config.yaml
train_examples: 245000
image_size: 32
horizontal_flip: false
optimizer: "muon"
orthogonalizer: "newton_schulz_5"
steps: 10200
final_lr_fraction: 0.01
Rows from block 11, named by matrix and row number. Each number is 128 + 32 x the weight over its row's rms, rounded and kept within 0 to 255. All counts start at 0.
# convs1: 3x3 conv (model.blocks.11.convs.1.weight, 192x192x3x3), inputs 143-153, a 3x3 kernel for each
convs1.125 [129 175 150  97  80 164 123  94 129 136  99  93 184 135 105 106 103 105 157 165 156 153 171 119  91  71 110 143 111 135 116 122 114 100  97 120 186 136 153 143 158 111  95 167 146 131  97 115 142 115 143  94 111  66  51  68  46 140  68 182 122 157 114 214 110 217  71 139  66 136 156 181 106 151  85 144 144 146 118 152 151 144  91 160 138 186 127 131 134 107  84 155 150  84  91  79 176 169 150]
convs1.126 [134  94 159 160 132 145 162 127 144 168 139 153  96 123 175 165 131 115 155  88 124 136  22 191 129 183  42 123 152 143 139 160  81 120  88 136 175 105 129 109 120 152 136 145 148 229 156 151 136 198 125  83 131 170 145 152 102 181 138  52 120  77 160 123 114 134 121  85 145 101 105 111 145 167 155 177 101 165  91 121 129 186 115 152 145  97 121 144  90 160  82 124  88 151 129 123  91 129 136]
convs1.127 [117 167 178 174 161 136 155 154  91  97 131 148  63 128 158  49 144 147 201  93  95 187  55  81 100   9 114 121 120 122 152  96 144 124 111 152 137 119 149  91 141 115 111 155 126 131 123 157 145 134 143 134 103 143  90 178 162 101 188 136 137 183  61 168 157  73 192 143  74 229 176  99 154 163 150 149 180 145 154 136  86 123 139 136 149 122 175  98 101 154 144 125  69 216 139 125 195 130 109]
convs1.128 [150 209 164  78 108 120 104  66 116 100  80  95  87  89 133 170 150 109 128  79 129 122 113 111 177 173 107  96  82 147 125 159 139  97 108  84 113  69 130  92 120 139  93  99  88 135 187 201 147 154 123 128 139 119 166 215 126 151 145 138 131 124 109 170  75  43 120  70 175 176 143 238 164 170 133 145 119  32  94  95 127 107 131 201 147 129 140  97 106 129 109 129 104 173 195  99 117 114 166]
convs1.129 [146 152 156 116 180 151 150 156 107 107 129 105  72 130  64 100  85  86 124 154 105  93  89 120  52 136 125 141 109  90 150 105  81  73 141 146 152 108 135 160 154 113 134 124  99 129 104 108 108 145 124  71 150 146 229 109  54 127 130 201 132 141 158 131 110  62 190 124  24 136 104 166 201  49 152  93 120 198  88 170 152 112 107 132 141 145 134 132 109 139 214  46  60 199  79 215 102 134 139]
convs1.130 [166 142 119 100 179 147 141 115 128 142 180 130 176  93 132 100 137  97 140 152  90 134 126 145 138 121 174 127 177 160 127 172 153 149 105 113 144 117 139 160 130 147 151 123 112 143 148 110  60  83  97 101 127 135 183 125  83 124 154 146 145 119 131 137 109 101  82  50 126  95 134  94  97 106 103 100 149  98 148 119 131 164 149 109  51  64  89 139 111 156 211 139 180  76  86  95  81 142 127]
convs1.131 [160 140  97  93 101 197 136 126 132 140 105 130 157 122 146  98  82 139  99 121 177 127 196 107 144 147  47 148 156 140 140 129  77 101 122 170 120 106 177 142 107 130 141  94 135  67  89 119 150 122  90 204 172  59 133 129 157 102  92 146 121 188 141 143 120  78 137 143  15 122 143 159 118 180 111 138 141 118 141 165  88 145 145 128 109 132 106 188 131  52 205 113  80 109 227 146 117 180 108]
convs1.132 [139  65 123 114  93  94 114 130  93  90 139  99 113 127 149 145 124 164 140  77 143 113 117  77 145 118 103 138  67 108 167 129 155  93 137 114 111 190 123 135 202 144 180 177 178 141 157 195 110 110 113 152 176 126  72 141 114 162 104 188  76 103 151 158 127 155  71  97  72 131  85 146 168 136 148 188 103  95 108 155 107 140 139 155 103 112 124 112 105 122 140 123 122  83  90  79 101 128 128]
convs1.133 [117  74  91 183 133  88 124 188 135 129 172 165 132 105 109 182 108  93 157 105 162 112 159 161  60  70  48 100 154 109 109 107 167 111 145 132  86  95 163 117 138 111 112 115 112 117  78 116 108  91 157 140  98 104 106 135 142 111 125  98 113  86  37 156 163 152 178 144 101 124 110 162 112  83 115 137  83 217 127 136 151 197  74  86 160 137 156 142 116  85  90  95 135  78  93 140 145 113  93]
convs1.134 [ 79 128  84 166 146 172 104 112  85  98 154 159  87 123  86 183 141 120  71  39  54 106 144 173 102  74  86 109 112 123 113 125 148 147 165 142 116 106 136 142 137 110 123 126 103  93 174 170 154 143 164  92  92  93 104 134 209 131 111  96 139 182 142 205 109  96 151 141 104 125  91 204  67  83 121 149 146 214 108  94  67 113 138 138 127 151 169 113 107 117 154 153 148  76  63  54  95 124 230]
convs1.135 [107 162  41 132 196  93 163 165 134 102 189 100  97 196 143  79 108 117 144  65 156 136  83 147 100  92 108 150 134 110 134 140 122 128 141 125  90  75 130 142 147 116  93 131 128 187 113 119 131 111  84 111  98  71  83 138  83 159 165 104 208 159 155 149 109 175 146 115 100  99 103  42 124 131  88 117 144 138 129 127 143 188 121 125 133  93 145 121  98 151 122 167 150 116 177 133 113 161  81]
convs1.136 [133 100 127  87 140 142 121 131 104 103 120 122 118 137 134  95 119 155 133 169 148  80 124 192 171 106 109 146 158 154 180 147 165 120 154 128 149 110 121 122 137 128 126 137 134 129 172 116 133 117  89  67 123  97 180  88 108 159  86  63 168 139  55  95 107 124 104 107 115 103 117  65 195 194 133 142  65 111 135 103 118 136 167 121 127 108  98 134 125 128 113 111  86 179 156 125 112  80 144]
convs1.137 [142 146 170 126 158  83 144 172 164  97 117 186  81 128 172 117 159 176 175  98 143  73 120 193 129 147 182 111 102 106 148 116 118 120 110 133  92 112 135 109 173 168 127 121 111  97  80 153 131 134 145 134 112  97  88 173 173  56 105  83 176 175 224 134 125 134 117 158 101 121 138 117 130 166 151  96 112 119 131 114 231 108 156 143 145 127 168 169  77 122  93 185 159  96 120 145 137  61 131]
convs1.138 [180 143 120  80  79 109 159 171 183  91  80 146 112 117 124 130 147  98 135 121 120 115  81 163 146 129 139 135 129 103 179 172 153 124 160  95 151 149 151 137 115 109 128 120 131  93  77  54 172 171 124 154 148 117  88  36  99 172 185 160  87  78 109 156 166 187  94 101 119 147 119 212 139 102 115 180 176 202  93  95  96 118 108 113 113 120 102 160 142 199 108  83  66 176 191 176 111  59 136]
convs1.139 [103 131 124 102 122 133  90 173 140 121  89  96 146 101 111  85 113 102  97 105  82  82 109 137 133 149 112 106 113 103 109 184 142 101  78 114 111 103 122 142 151 130 148 122 129  75 138 109 152 158 103 174  83 132 189  96 112  86 105 160 119 165 224 114 147 186 190 123 118 120  55  91 120 123 136  73 140 127 105 168 183  81 143 134 115 151 151 110 138 124 135 166 195  92 128 112 107 185 133]